From a checkpoint of a small CTC image transcriber.
Model: 10.9M parameters, arch convnext, norm rmsnorm, num experts 32, widths [64, 128].
Training: 5100 steps, batches of 64.
Data: trained on numbers of one to four digits printed on busy colour backdrops, 147500 training examples, 2.2 epochs.
Rows from block 8, named by matrix and row number. Rows with one number belong to one neuron. Each number is 500 + 25 x the weight over its row's rms, rounded and kept within 0 to 999. All counts start at 0. Numbers have three digits each. After the name is the row's rms in percent of the matrix's.
# fc1: MLP up (model.blocks.8.mlp.fc1.weight, 768x128), inputs 0-63
# fc2: MLP down (model.blocks.8.mlp.fc2.weight, 128x768, transposed), outputs 0-63
fc1.165 088:482452521485489500494469481514489523498458524522470493477557511480515484452498519531556462510497483479526459518545484500516494487511497476482506517517537520520500499490521507526484521493506537
fc1.166 092:472509516509494500484506470496495453513458512483495478517497496505494521505512481467464518466491490533463479506506529500532515510523522475470469503517473527492507489503492466540490481547518499
fc1.167 090:492496504490513536461513501459457481501500498509522453489501508501479444455446527510474517528471529531496496500509514533517469482529496469497499501478475529575520510516497473498493534541483510
fc1.168 094:495545506508538538520533475533487493492498479493536501493526471478523473483511475452575488446522525516532512511521509536492516522482530536455522516473500455500519560456488495477517525529507549
fc1.169 105:543500509470484454531525462425481507550472501523546504530499509482476503469505472521472483493530512490510490488465518519502489468506481491492469571503496505532518507511488494496493496520495525
fc1.170 103:515512532470458542501529523490500495474513480493502458487442527478443487503524501491474461511469525452517523510499487493502500517530525530548538528524529484557523540505503511512532449493456559
fc1.171 091:479479559532536487488499505501531491492468495496506518498517484512457468564483511516493545491514502494485529513473436495498474465518527520563536477463488524543480447479547494494491522528501508
fc1.172 070:462558490502479509471510513478501511527517463522494475498527538478495513507506485536506528496494471505490510513493514506461438523445528473518554531453530443468525488498530553513484484505473470
fc1.173 126:432503480492490477464494516489456517526521463496499501497500516496494502502479492487481469536493517474495463507449474486540450490486470514466476508517535520502527495488489588518455507472532496
fc1.174 080:475492522484493528528505515440498513490451514457539500497449498457502489501517507506504528535458486510518484507484545525474499490496540472507528481476465507518525486551512524483537475492485445
fc1.175 098:520488447506531467488509488507544533480484488486528552534506478512533540506478484427468504485506538485505539540496503507510515467508498489472552485493480446492440559464464513480462509485477475
fc1.176 093:458513511506471510454505497485481495514498493488514529472397447530523541515505505493461513473541491459555498483511500516520485488472503509489525505516507495490485459520544505498522507530525494
fc1.178 074:440481471501476482481469456508536482469514570444493448455476510482511473499524518529513525524505495522538510513511485519519495480447477535493501475518479498492479476538514508539509498470499516
fc1.179 093:467515458534510487485475461464524514549522494521532477465464489514517498544506483542531509478493512487492510502498525499501515519479494455513513541453478489532479463504509582450531451504515479
fc1.180 077:539542509508510518502464495465489488477494473535500505467514487492516537500484521506508516535533546472513449521506558465469458526533513522500537495492508514511525527510475498491493499516486486
fc1.181 094:516456534490485529481481473459498512516462491511528460524491516482469545506502506467470508521496516531470529545492526512505523469500493542501516499504570503516514510515532538541488501507501521
fc1.182 102:551500531491542542469525498516504515499497515526480511527503545494507525511507491480501503527477488499487491535466488467555523524557483480489486474521512521525443517503512506530528510500500536
fc1.183 074:506509508526544471507484492497485500433533478473494474539491512511477483448494501489516538528473508535504469522548474471509523510506464490503476495542482449482561488497506530454449501509501515
fc1.184 098:476532518513471501458513447473525471492446531457517498504546482490564449503506505498478509500496517510491490508496526521434469487498530495542491490484490482490425483466512567550533490528476469
fc1.185 110:486489494472484493503459470548531525495492495495482526516518482505530538522535485514483518482542471516487507498470506506539519506484476483536481455513507444545532480516501508506464540488499489
fc1.187 078:518485504519476492502453450531476456507480503507509492526554495459460481531528495499486514483506506524508493480498515462463524513504518507458490508495478490511508484464504446546497525517480484
fc1.188 095:492529447516460509500483482503508459494469514463481470481511530510512534481492485493460510509494489520481501494518491462518507478527489535520496487490532547511452499464503537493547480541487470
fc1.189 106:479479529484499493532514512474459526499513555521539510526482461465484554510479475470480491529506501469513456523528519497507525476479527464492501508506435484521471506510529513527475513532492474
fc1.190 112:527498502532490492503509538521474486454524450499499511521476524481473500516496505480505534513471511507510510474495504466487480557498518464479442464545482468454498473518493511474528513447450496
fc1.191 076:462509486521465483511435534510511495472472506509511483515518481490505501529498505539493568500499448526496520487501517439491503464485491537504474552486450505578520506517518482529500474507538499
fc1.192 105:513507532464497474516481486522492519496503493511519480528506530486468490512506498504513521522473495547499500505500499470470498450496495520481473476541509503503476457505504433490489526466478472
fc1.193 096:517504499556535498470501482512491510522507490495486486502541495521506485514509505468510481515486515461496550508434518490516500522552494547484549449540508517511464517505462538520482514503506469
fc1.194 118:442518532495510517509502537472488476496457485537516472482518458477499493463485501552498465498521482537503525535539493501518523530488499495482531504506555541472553526535519495533493563504469501
fc1.195 147:545509528505500442475501484488498525477508459459515539501475495514507512488452485498501506496472473486520506522503513543543539551457481480553502533526519506446474507528505487522484479515474495
fc1.196 095:458467511486496505479501535518537512464494508586446474495504439477520538488514507538505483522493562491460503532473480536497487504483492514462492478509492507477493498491513459456492496522462503
fc1.197 098:473497478490508476533520468442518515517523481502460477498487488501506516510483490444447510525522528515491460466518521554509495492480497503537479512522505526511497508504500538489482456481497522
fc1.198 090:461465484507479513482470483473447510545496521487492485444476539506483462493477487469503542499490546502494522523505581533526503489529527486523487479488478448477492509477474508536532457464537505
fc1.199 076:523470521520457513425502485517502479491550475512473507501538505478476473510488473485488510480508470504498490523505481468488536545532518486451502525455504494474511537528496511509470554539500462
fc1.200 123:527550481481484460552525450473482482537529516475518516487516459452508517500490493500475505486541554489492520510495496471498524455500503476485534492517511499488500564495490516508502470512490471
fc1.201 103:479492510513462546552506502527513508490503491502482475509545492475450533512516465468457516494539534487506506522495533502481523492498494464430502511497484436521462492513463507517498532501513499
fc1.202 098:507474476489481515538500506515546469504543519513493497496455487471511503466537539504503487505530503475491507504497530454458488506499525457485489483484531491480521495485491460476472441509526485
fc1.203 063:443524456474495536500530503475514482501447484492522490504478516477493481518524506480494551514464448568474459508490512524495489493517522482493514474516491510479533481540519451518473484433505477
fc1.204 091:537500533476489484489467512490529504465475438480473498488503468482504476513502493486464482482481550496489529524492512447565491483538495508532490506494530522469504520521504500499528502516541563
fc1.205 119:513507490514481485509508459535501511534533512450494509514522511492512488509474464467514494436478484505494457498467512497519514507471505484510503501489532550491490510548541527502491545493487511
fc1.206 090:515490495466531492495491472448492462508505501600502490480530465500520513437507513538504477500536521467499505546508531428480486494510511486490493504524488479480512505488477463498514489478507464
fc1.207 112:501466450515531466489494509491508435474520512535518487493494494465529526511484507496480520489555514529509537491516475499560472508531520509454477495529473474543522463487476501496531527472556511
fc1.208 112:513503478507502493499482532484517497540486509504500556497472440494516445494463496494532508484482491505475492477470509491500513477461489524483487527549495505475564487469518520489505495497533537
fc1.209 067:494476473521531496493512499538497494529479541499505500542526475465465521522482493527520497483511496510503522537475464496490461499467533493563502511461500513497486521442509457495537480443456481
fc1.210 080:498486447534548483464502537481487476470456522498477516525463519490491477490524559486488484512496470529505490498479491488480510484491477499467512528529498522498484451526524505491513485503507474
fc1.211 129:472548473460520480484499501525468516524477457457524481522488500498549534481499513497529510445472492527498521500489484512511528509466465520461479485489502516519517504548481553473502488477513487
fc1.212 115:506511512542511494506447495517500453514504450494476508485467519507523528445510507508508520488501530536509514497492499518472487544514475476441502508531511512529519503468502484514510527526533504
fc1.213 086:492493530494473483487527469522523495550481484510454494536496519519532543472466465504503501547513502537447498516477514521479483470491526523498518493488513437503491487478466539510500536485513461
fc1.214 117:505525511511503516513561500552537528514495477464509446517495537493497492524526493514543472505479487518472492530504467483507482494511499523525493487521512495534478485493502478495479529471530485
fc1.216 109:470462468529493492499488549496514459523529506483502472476519476494443511486524515504505487485532510466503506493517546494472500514453497498466501458557449535498494473509512499512524473533488462
fc1.217 110:489497468429539502498485514465479480511507536497471470534523459477483494507477487466513478495481504501516505474465507505538458495508500511476473471473484529498441479510496502514507482497516465
fc1.218 079:473494506493552483512532526514440481470462479535500505505550494495456510523498499515479491517491493500494531511539478511503508479511458511527476540523488508475467475539481492489517480510517495
fc1.219 114:481521513502510516529499501481464520517501483489479487596484503425496511456520495532488468491484508515464473482514476507569530502511493472497509528505517516478498505517526481509481483464509538
fc1.220 093:528503483529501505469513519522449472470464495532510499489509500507499480523520481512472493479449490483511452523475567496462485517476516531500503513480512437474482514485518501456494529537472506
fc1.221 067:492542536496494494497488466472518516482484536540483450482506457475454494477494562526507495505471544546493551511491510508494523488496483507444487509507508494514490489515471533540534512454501534
fc1.222 081:496440486488508500493500517483489492545493552492454533524477480467502503531496532489490447533514489480462525468500503500485476523413464561496510454548475519467499492495536495490488457521531525
fc1.223 134:462485479492448469529475491501507433504496509508502526487486522517513511506509518505528498517510486507500523490512520489454525468491492496498492487524480466494495486522521498519524481494483525
fc1.224 090:496525456480513468532477455509509492488494521533507519544542469509501519506511508496541501485527500480533504506518514526465487534517485485548494458513519537456512518451479522457535454520503523
fc1.225 093:471500500548473460473538490469504512500457508491471500501464526545494464498539503517499507515486503495486524497491489514526460527456470512516434466455516510484553505484490479481504492491494514
fc1.226 062:484482506438460480482512486485489522531477506512508536515523498497505484549492557502530457473493497513503566469544459506503505522450518486481482490512499490495460484508481481532518518512509481
fc1.227 132:519515477531539495514501485518508518519545500466529467495528478528503504440462502501523515497475549537479479531511508523499504463485500478479491528500503540511533520481519561493482478472521496
fc1.228 095:482439500432495468519527509497491476499522479497494537520482522492499517486533478530513510494480497496478548563480498454482522471547493495533493511521489511492505524486529529480466491524518493
fc1.229 096:478455487478490471507478514502568524523502482476526538456493504535475532494521489468512501475489504523493502475524452505460550443517513493436524488522514492548498486494550480494509519492494474
fc1.230 116:477516523523509528516514453508493470481510517517453503508545486509489514532526478432508507468503532511492515516509530517553505496522525538495501467502502497508521584486486493519512485508470558
fc1.231 087:523474504523503475483520477497506490517502511498526529489505458530477488492474471488542512497491508477498505505496520520513553507495534484483485482548466496495495477515490474539511547541469533
fc1.232 158:482505501510460444471522509487473492523472504471515510483503504481481511537472462506502479484513487486485480482467526486525505500474465529518508536486505529505501472508517497523536506456537492
fc1.233 096:528480491492538440495513473488491498465533520514476478493474502509523537490505487497511534492500498537533461480516491517440495477522468437491477503505524470523513506462517521501514491449488525
fc1.235 075:525454479523520506469491509499511454502522479533517514525476485501505517487475484537540483487510489509538491530472555510446480501476488470514516471504489511487514557480498516495497516476488447
fc1.236 106:465513507520495516497505453485483476502505483522499480503548495482490515505453483472518481472535511555505533509511498478479458511477511540498476558540535495451543498558484526539523469477477528
fc1.237 088:459489534481479524483510454457519496482513528500481486490531502453487489501488445462499516486537506521530524507514461544570501536512502561519513518512472523501464504524514467509500503522510507
fc1.238 078:486491426545493478526491480495517493510464525494484510521512490495530564524484516486552537552485495531475527493483525481496456450463550519472498509488495514509515500452504530506487481489479479
fc1.239 120:476481494491501516467507505542508553487496515461490549492514490512493503458501493486464478504537476487482472499481508516509470518453496512470520511490501503432534496481479486509519487476454497
fc1.240 088:518537486512525456479481480583497479468480529500491504452479486521494484523510485562535465530490506475499541504520512522477499494520513496535532507491497506515526484500481451533487514479481518
fc1.241 088:519544484488484506474488458511510466472487547484529488497486547498492512506503504529511480473520558462449494525482472531558474515501496497496457483528507508516492528486488472509479505515480495
fc1.242 075:493532501523466503529507481464480506505514505428470485463462549487476485519471490501504508538466491505501505488524506528513501512505510485496507525465494527496506459477507481507501460475477492
fc1.243 096:521485523504474504486523512517454463501510521488484495453485485496459487521511512500475488535539437451517486484501479517464460510477514525488505478492507518433441501504492505501465546517507510
fc1.244 099:483493502482530474530474532501553521467507480479513497465507478496513476519550495489521518487557521510477519493518461554507516493487530550526527506528499507515496465497531479508528544542499508
fc1.245 083:492506501503530483504491511478505490493495514529508447473467464507492491477423526491551476494470509488451524551500494480559478486496504511497471485506541536449515504488483511444474447488522519
fc1.246 083:501490522509506537511496503490551514538503516509490501500462493534512516459525507494491464486554513496510532447531499463483504523513495438480533475492539526554503519551540540508483496497507493
fc1.247 074:501487524502490516475492509459444509527463516459521505472523470540503518490465509534564517493489495464515514525504450460447451503514502525534489492493531505470502506515548527475490564491488486
fc1.248 096:503507473487510526491513476504469541505502519506481477490474464515564492529520465488506493452513493504475480522499532494533493472519519489491494483505475515540473503486493493475528558498510511
fc1.249 078:441520514492464486485477517489537481488487542426524474516481487539518475515524515517511439465514515502520489482510505518519482532466510535509502513513510481504460492490503487497515526516493558
fc1.250 108:504472492523520496473493467497507506493516501512509500487485499459539514484471515518499477508496538480490520474504514516500514523531479496493461550569545517448507507494491479495471468481462471
fc1.251 096:480475478533502502517503499551511428483484532478460487471477457470498453492483534489523478504436487502477460487503496513491466485500491480476538503498504519552478478491496493502508530487511534
fc1.252 080:483507468512522510503467523487500477482480469485477524545524459477482514483530475480444490470510501532518516476452446546475498450497522521510536496460490479489475531487504499485496492495505537
fc1.253 086:453486474544485511487490516497565495501455468463516555494519495500518517499527486500533518467522482467467527494455517498550451509497507541497478501511510512554487510500504514521493494519515489
fc1.254 104:516500503522507499467503514468531511515504523441513493485574491534499498492503493487494491500512490496524517531482475510479468516450436510490511477518456535497533533487526543541496466444505515
fc1.255 096:539510543495505520492505487519454515542493496524518493523484491531507477541525482506532470488477480481488473528530501478554493515476505496509502522511513450511462591518479474518506503477489522
fc1.256 113:537491520520473479506499513459473537478521496521487546506490473537497456504520524483472488519511485489505501491444508493556492509497481468478448505500475482510555468467537494483527486515472510
fc1.257 103:544531519497445522503525515460518498532486487435544476498507523518478494465508505492480487476488490510504524489493510507511507507509502481550498514453503498554517517485479554524547509494563503
fc1.258 102:438523511494532589530514483505470462516480528502467493462532481507457486511493516486477469465502520498514503498483487486523561500533486471482526478477490513496525499487502507501489493504507471
fc1.259 125:445504505490546456487496479509519501486495510505493534466486486498498525512511521508493504481500481457488523546531487506437505508498509495562548488495579482524494572480483521493526499506471501
fc1.260 113:523514558469522502503523507472495514522502516500496477503505484512463516534490545508492491572520504478500511525456534530481521464452464514511493488494499531473489529525459486479514492488506495
fc1.261 094:524510530492547491486480504496506480551499496466536512523511509481472487504483489504424487464489507451517434478548531484496536499494500531501503489526489479526488500501500498505481505512467489
fc1.262 112:538501528473485433512513507471502524518550475510517495505450464510514531490522530515514484489490483499494540556510493490476524506515510493545449513479514549499515525536502495468510495470485493
fc1.263 083:460545516481462527508528502514525502484471502524480528475489461519470458495502491459468520524533489533463481518517435483534496539524514507499504484491539486497498496493519560527507518487513494
fc1.264 135:490491516487541502516522524514498497497516504505491477523542503494526493507494472523499543475488484508559512504521496520495502541452501518464533509523465454505478513461521489507481491473513509
fc1.265 066:463530506551486534534532499499459493492484528509492503530499508515506496494482536493486537511460475483526482525466539497520506521531468547488480487483508476502480521516522515487547443493503542
fc2.165 096:460473484470496496458532512452514495498522516468496531469475469539489472536525477532533514476478502490510495508506528513520489478549509481548467540465480530500475507517455516485470469482503482
fc2.166 091:513534468510479533486494537476502525512441500512498496481549500504501492544532503532538475466489514491522497509507534469472481483509561455505490507507488456476519468494479489528517514534543528
fc2.167 086:485480473484532447475536488499431528540506483498515523522511486515533505517539512504492530508456457494518519544484476499521493473518527554467485472491500469481497512495493471477484496483527511
fc2.168 090:456531501492474521468512511516513512482552463527461530532475487503453517500471521468534514544490530481529546529463541518525512508472467496505477499533504501463516449490515495524514541564516506
fc2.169 098:525473509449499460471492534524524491493524511516484538523530503464517511491475473555516545484479488496471467477491515507465488526498483503490476519450476511531465498477474465520521500523543491
fc2.170 106:503527512514522529417542507501492476496497484520547532493539507478513508485480464476515533500494513490504505480524446530445562486487470480554498504533509487506484525490536501462495512529523475
fc2.171 097:480500471551520482439533514522508486542492538496502479483523517517463506542520496505493468477493481563527512497500490477537473524562512500474515502549487519461499459496498501520487494539483512
fc2.172 073:499505555491501460464510474454466507519427536492516487500507493501504523509525465488494467529530498473479537479522530519481447466486513511467518486487494498471495537531474492493530518478486499
fc2.173 128:475483538561483514500507485528486485491505497471530481468481472479470474524552503488474561476479490508492526492528487558492514505494506511480482494480534532485483518566497488486475426478494482
fc2.174 080:431521510505489514515514497520505504500516535517521505572510485479509521489507473489512483473498515514519482461509510482517520522496469544472491482502506530513515497541492509487493502475461499
fc2.175 093:539482512473493491521513509451535523523522433517486457452429477511464518518516498468504509471502491519466510503465527518528530484531504498493464498512523501477490546468517534458488503515496488
fc2.176 092:518486511544510479491487470515494490535530471499450504492451522498511461471489466502497519477516539494521517514495471504490467518512534508466500501542522528491501491476485525510522479522484517
fc2.178 078:452475460511461500510528458514507524512540494458499514490453509490504516475522479496462487520541489526484536458512472498530486472500537487530490500451519489457504493516525472498464490480474485
fc2.179 091:476506518480552481479482476499476483490491522527463489497480475498492496466477494465497500469509505513515465536495482493523483505463524540482501506492520504465486484519513520461480503497482430
fc2.180 078:480519461470499498495500473492515518510470543512505483474518514480474478459496521486474480490484480502540483540526446506503494523466475498547493510535502459532525526484474496480504548508487476
fc2.181 100:495480525486512480481515481525493501493512504461518472531524497515497544472515489467479502486448480469474497477527531490486487499536519520532492515523470441497479527484524470515475539471508523
fc2.182 101:499506447513544477478499502486488517520474518513512459462517523491483475546520490536528537487486492499481506557490503488522482498554513473495510509523503512475502499467497477508516500509517460
fc2.183 072:491470494462466512494498512518496485515490476493520480515532492488517493507521542506502528528489494481510495503495480535497503502497503505495491493516511506493503533542489497504477522459504544
fc2.184 090:513505526503534540468519473504470517522521529530501476476491489485531549469491549484476497538487471494478487510487548502493468473499476496553460511498473496457537516503496481468496478503486497
fc2.185 110:523530480453535482476527516519500517542550445497506499485481488458550469499547498515503524488528494546513459496505515500487497507453528511488513533506508514521495517510485509544514517500497491
fc2.187 080:475515508526468506542475516467508505499494531495525528484521512500506456547530523506502461493519504505488466526576523517506515469511490480536472481463544477503471476494485511503480476530513498
fc2.188 100:497490489522524518485494467478501528501505509499485508487522518502529499526507464473487519507493486456473444497528447487520448499472511482567489483515486445475482522501496515461469503477472510
fc2.189 104:509529473442487510484461518561528494495515507456509527503498482478553523509495491500485530473522485507485510479501488510475493558498512501464473498478449489498520498499476477530486519470496514
fc2.190 106:506496516519514511506501507473488522480551471508552493494471510499533487503486466524496507492503459497535504473498525518478522559480470530502496509485486507546459509457464510527544462523503506
fc2.191 083:481485513483498519490471507479487521466503500496533521490504429505502510445494464469479482443516461475514496481441497525499523484476533518467505481504472494508525522543489504533457517517488471
fc2.192 103:492433476516492469490518521487514496498518493491534536498563467462523503533470513467492507473503525511476524483489478495527505459499506466538550501517494530495497528568459540515519512500487475
fc2.193 098:509478505533475508530496462497521482496531480534505518483542512493499463530526480485470510498541465511515498494516493517469517519517490464524492497507528481504508506494532479432535465517512508
fc2.194 118:506503527526477542504478495507505498460530534475470493498497538525511497524511475531486507501474499505475497531529513491471533513515527506499466471473477544554475513509455527487574494522529525
fc2.195 135:512522510501531496484475571543531465513481452510478494498510501469491519517471462527483517489500499468524541498535472529506485520533553472467495498508504476519503511460510520523477526517525526
fc2.196 100:479516522529498509502508537554524506516536488510477520489460485538497522457473498488472522476509462519496525514505527519501494481497474476516498495478488502520503523566502499527484499500519486
fc2.197 102:529477503457519525533520535528517504497483469529495454503506487472448528467524472500509475531492504507498448522497446496484491482512485476489501506477469476495508543459495520499470476486483459
fc2.198 087:482524492477579461526526460476502507518493474491506519469503529432486501474533515494459512495522522519513477460490492507487497520529499511554521495530506543472498483536540486479479530467476489
fc2.199 079:485525461488490492530469458478525508504514581517498450452499493502491498556474544493531440487452523504509509511541487487529519477491540490519516497510496503484508488512447527491505514469490522
fc2.200 119:471523521466514467489513510471512492530464465461513484468466459518474511526514494522475503529455463502463498483461500546519518466516496489491489519481514525462488478503476530526452448483493510
fc2.201 102:513473556516488505556538529494520519520466541539483521466511513469495494557506506489479503501506515506515486499541536507456509470502441467489495482498506514485497471506509466496546484507517498
fc2.202 097:506485515472514515503485512488542467505504457482498510497482492495525504462504512492472508520506486515511492503506547515502515497478468528427506515480478512473489465534497474516501477531507525
fc2.203 066:462518521517513513478497503480476520508542485478505517530505429485455518516529506468500506464541492497506513519505491465519525543485498522533543502505490496520432478534532482524517500516493497
fc2.204 097:497486501498488503498505529475519490528487535522489481486539454534507517488526457521512536516523479490494490459500511525500522461503486529530498537567467514494503506461500499443487516534560546
fc2.205 118:529450498490529499442508476535507502481552496490496506528537491500552488520493541529495474500438535498483469459525464452494466461533508491508509499495511543511487503510518475488496488493494499
fc2.206 082:539511473506516509465570508443526527483451510527532493509509537510506470500522534526504496501454550472459483495491547461500501521505455530487504487467501506541494543509497525506487535446516520
fc2.207 111:519475530509498524529501499528466513476466487546533479428475515546504536535495509512542495479521470512506507486523513512580470484475530513524523511451501501522517488467496461516502488520481473
fc2.208 110:496559493560523500479519505486511490540470462532511460489521463502474502464507484469510504505490481538509511523520537541513484528479516479506539502475505490524480544499473474510540498495529496
fc2.209 070:525493485530499514489513502507499494470510512501543472479482504495491494518484514468508531454517477535489516509498463474490505517514527490461493493511496520522499502507475515510487512485447534
fc2.210 080:498483491496512518499506484455529492519508498508498499505504463501498464521494496499484488446508498518544525502509497506579492536480534526465468533518529494476452535524561462490507508537499536
fc2.211 129:508490484476516521484438461424469502480550490501469535527451512507485502486496525487507499521485494491510488514527442519511541511493535529476507503498483517510510463531490515478489479509510500
fc2.212 103:490464518528527475520513530441497496494467494477490477502535475483487496552454533512504493515508539493560474469509506493529529477476483527484511481478529488478495519523451464512493494540489533
fc2.213 083:527501511532497467485527517477517498460502495480487482470541508505506528527532492477456517476505533549560518520500512482517539525469512506496512463507469491483505496516498497445491516493500489
fc2.214 111:474495534508475529488545515513502505466507484492496576510565496452501457504536511466512493516471532504524501485491491477467491543456487480496456478532479466513491519522521508497507501460506514
fc2.216 113:479510514501493519489476509521480520476451483508552543536545465505536505499518472505506489479487499465474520449539493513492493544537463514500513516492496490516505491518501480467505503498522506
fc2.217 108:533499507481462532510542501462473519514515536505484516466514499473537517467544502496493530506519492464486492468517511529530500469516508470501519531487464494536486494490465498534472500508506480
fc2.218 077:487476554520503543513509529497514467519492489493554480529527518494534531522493486529484510496502492475541519516474537478481489539541494489557503521528501496508514549515482529516491479466476515
fc2.219 107:509491513479528509511488521548502523569535527510501508491495445497517469508522496497537542449486513537551494495505541517486504506508527514495495525520496488485455552491484534514508539470472473
fc2.220 092:523497498507499508511461545473492520485528540540491473490485447522520495493465496476507495541494487521498455446516520442503447457515517527508515464490530546469503528473486515508544505518515501
fc2.221 063:506504531562509522541501466516498501525509480521497488478547513564469489480498514520476506532475496427504551514515502507507530466470505457499503480534514476502514495494468487503516479524492508
fc2.222 082:494524500513480537527508514504526462462546474546476511557499458546472540480507461515490515514530502520484468506520480523521488500493502531476456505487522562555476491524493463543503485497518537
fc2.223 131:492518489496476520492481492505490488483499496486489491481497506494529463505526506430527515453539493491499510451493511477515493488480479513518521505519509506523484491485489508541477530484503538
fc2.224 098:479488511511488529472484553448507496516536444517490521492480509485528523490458497489476527553499504520491510517455502520553548501481515555456463518469510455504521511490518514492478518469498454
fc2.225 095:532516492526498507484508559515481500465557517504498491523493529512525493525530478486516507523492469486453539500459502494499516505522501460498515503447549501486516471525545499509479526454527484
fc2.226 065:515474533529517504524502482539479485540484489451479508552484510520519521487517498518498530512499437503457536507506507490485500504488463497478478499506498492483491494493505542495504483480529504
fc2.227 126:485487505483452445469457499506500513474484479507467493496503482457480490524506490489498479507476521485512483512489500526499492432513483517489447468460503493491500528506495496515511471516450535
fc2.228 092:520517487449534488543497536479486492505484538515479518550502495454498531556516537502505504477471468488523452477499485501537481508466471530476510519490496512512523495517496558516478517511547524
fc2.229 092:477463475472518480500470475500490517514503481548452505568511445498549492528505511510504500498545486473491509487496529468519557498482512498523502504491490523501520502498493507486539518497454492
fc2.230 124:528532510474545520486508530477494510494532488510467473457436532484462516487518487513530489535517499488464589492510480475532482508525499471487495486520465507512498479498476515512501492506509514
fc2.231 094:486492477522504493510469511534485509525523488498482542542503485497494499486536511476468437507467538454468475466536477542503494535527494487498482520484525530470525498452496505518528475520515581
fc2.232 164:526507500522485511508460492488480475495500480514492511460489505469455483473496468511518482513498466508527461484501511460511474489489495491500491530514527470466510512514505518481492506519515505
fc2.233 102:477486497502481472515493508516543568467527472456464503481498536502516476528493461523474503549497488471456476479507539513522448492482527516477520476481482537493456542510495496497500529477493539
fc2.235 083:464515497500481489515469496490497533478560523485528501476497538476472455508484504484499494519497493517505511524484503466490513495517503509470483484503481466496480530492516490488463527522478532
fc2.236 101:521466515533498498520461505498463495504503481514470447519515474520524522506518540494483468486513505530485526543515527551527489549538468518538500576480451503463490512521501516497469522488476523
fc2.237 092:519453523473477490498519545509471459545505475531492481498533476496467516509513481489478508497480478542492475515512468512506502482539496481531496531510516497480551496491505486511491491502479527
fc2.238 078:466506466520496514568544458507498491514452463499496466496488490501497505496484516450462490467512455528502514507479526554503553509500552549510503476502455526523515518535504466489491531488487485
fc2.239 119:488510538492521490493461526511509489497482496478498510500486533480481506443531499540480489500518475525498488476509531485466492519458501500522509512484518525507552500500475460540532530471509497
fc2.240 092:475539470483502511530486485504512475496494513492495541511466520546436499486510516537489513463527508508467504490491511515509501513455470475554465492500507491527492502503534493466492435511528495
fc2.241 086:520538459539506474494485499464409500500503469478519509511515543500468509502554519544518500490473533476496532521477527487516457524531448478513493492508526461494489464512511517466496510482551482
fc2.242 078:524498504485542493509531438481499518449531514484504534531516462485515471483509468503495566495503541498526512490495462533513462490509465506536529485504499514515498486565518508535474505455490467
fc2.243 103:441490532492513501523514504486519498463540518493488494500459490506533522469499497507508486481508490533479519485486452498485484540492555485496484500470527529495477490493494563510497463470495509
fc2.244 115:487492496499503532482471499540454505516463469470511510510514478553480472528486500527504476487478449526501510463484490535516502538490510515523497502523469520531536514471488512485474543555476519
fc2.245 077:525506505529481513521503463513537483536482524523515460459535511473465505506563516516498546508501526501516498517511524551521482530488482523513519541487477521497491509510483507515465506468557493
fc2.246 083:500448460466560498474483502476500482493505458557501491516534475530490471506497461493531555523524461489489490462492509477480563515518514511527535505530519460477464495479456479496468526484511487
fc2.247 073:527485468478519485510507466464484510482540498465527470459466492509511482510521500467475516497455460535484506529558464487498510524529467477550467479449505506502515505493473516495451517480476548
fc2.248 098:501506519533465490474502519489533499487519477518511485480517514484471555500528501479496466519488479529529531535500502514499493500521515556502510503537502493508483496481495527497493528477523473
fc2.249 080:526513480530463526481524495479480514509527508506507510499497561493569502491518453502507505479481508511426507509537503491487484479486527502543477517511523507472507510488507486470461489485543508
fc2.250 111:507482502436503465537477527512551489466511502514510518441530498549511526514485503583477503529535494503521453485497556538529505510499530496509449496457504538505486511500520486484520536532472513
fc2.251 100:460509457511508511506499485494540499543493507541520489532487499494476514513516483489511498480480519529527525544547475519535518527475470543530491491450466492483499507486522479511534446522472504
fc2.252 079:473494531504537484487499533524529555506511470482532474480479475543487490537464523439515545494504496523519538503484527497509484545508486462491520526541460502498473527460533490490530553528491526
fc2.253 089:512495486499492486508495470485524498476468477470524558562505528474511501494489513480529448486451444492488509498499466484484510519506495512466515511515496461454507495476523511495516527447491477
fc2.254 111:430515478517488491538514508499498489501468503474506533524487525473529479550505465511545544507507499520497484483516480470480518488466527471502445491471509491539473479474482479492479505493501501
fc2.255 097:499462513464491449505484504538507467472548496522473507443523523497492496506485515530499553515515494529474529485462492455498450487529508496510469471491510483516518457484490475477497476466526470
fc2.256 118:505486539536491554543495478518499477499536503503493475527537494524501493486466512495505518510496483498501514543461536507498481487515497459466528545543467519492513464456520506521543466431512476
fc2.257 099:506531479476517471443493530504500475498450497505506517487547522482488524508575510500552536486522508492557523478521500486471492520496542504545554461501507462480501551499498472492508509498481517
fc2.258 093:483480521483528541539476510503523508485508517495518456503516482530476479490547524487498522486434527487531504514527503478505519527477464510476517501514491520496463481488532480495511502464502572
fc2.259 125:469531507529483496535523461538458523465508482497523568529501500515493496503500528504506481514484473472495474497473515524512516518495472481477509526506503499501443482478504496482447538471507482
fc2.260 115:521489515476490495524515505510515503547524491548536550500509502510522501494525476521470520525526528500493491548484486485483493509509495458521512492489500508496490536508502495472456483533519452
fc2.261 101:489496477512476488556458542526490521522499548480472481458525455508487520495524486530517489496487498482505449514520502507478476539505489471507496504508534537478461514516498463470463483494487525
fc2.262 100:497471501496499448550468530516493503486575480511488474464534497481520514509492518493466476525521492473481493486513512507437527486459511477529556487503446516552512547521520520493455506555491470
fc2.263 087:505483491481513482487495548523526539529490545457517498506526465515552473468555458504533437526460497500481511461443479482488513467482494486521502500507497494501504487534511506500532504474487499
fc2.264 131:506477463508507493472485501529498490501517503520443511538465503490550504499505478515518505497522514535533473483484515483458492497473495538485478487467498523537463467530555498491453545533529520
fc2.265 070:455491507513511497506454509509503519507544509521521441453474519502501520466513468487508525477488546454504532497472489523515479472508514505510537467504523512500520484463517531504461501502488500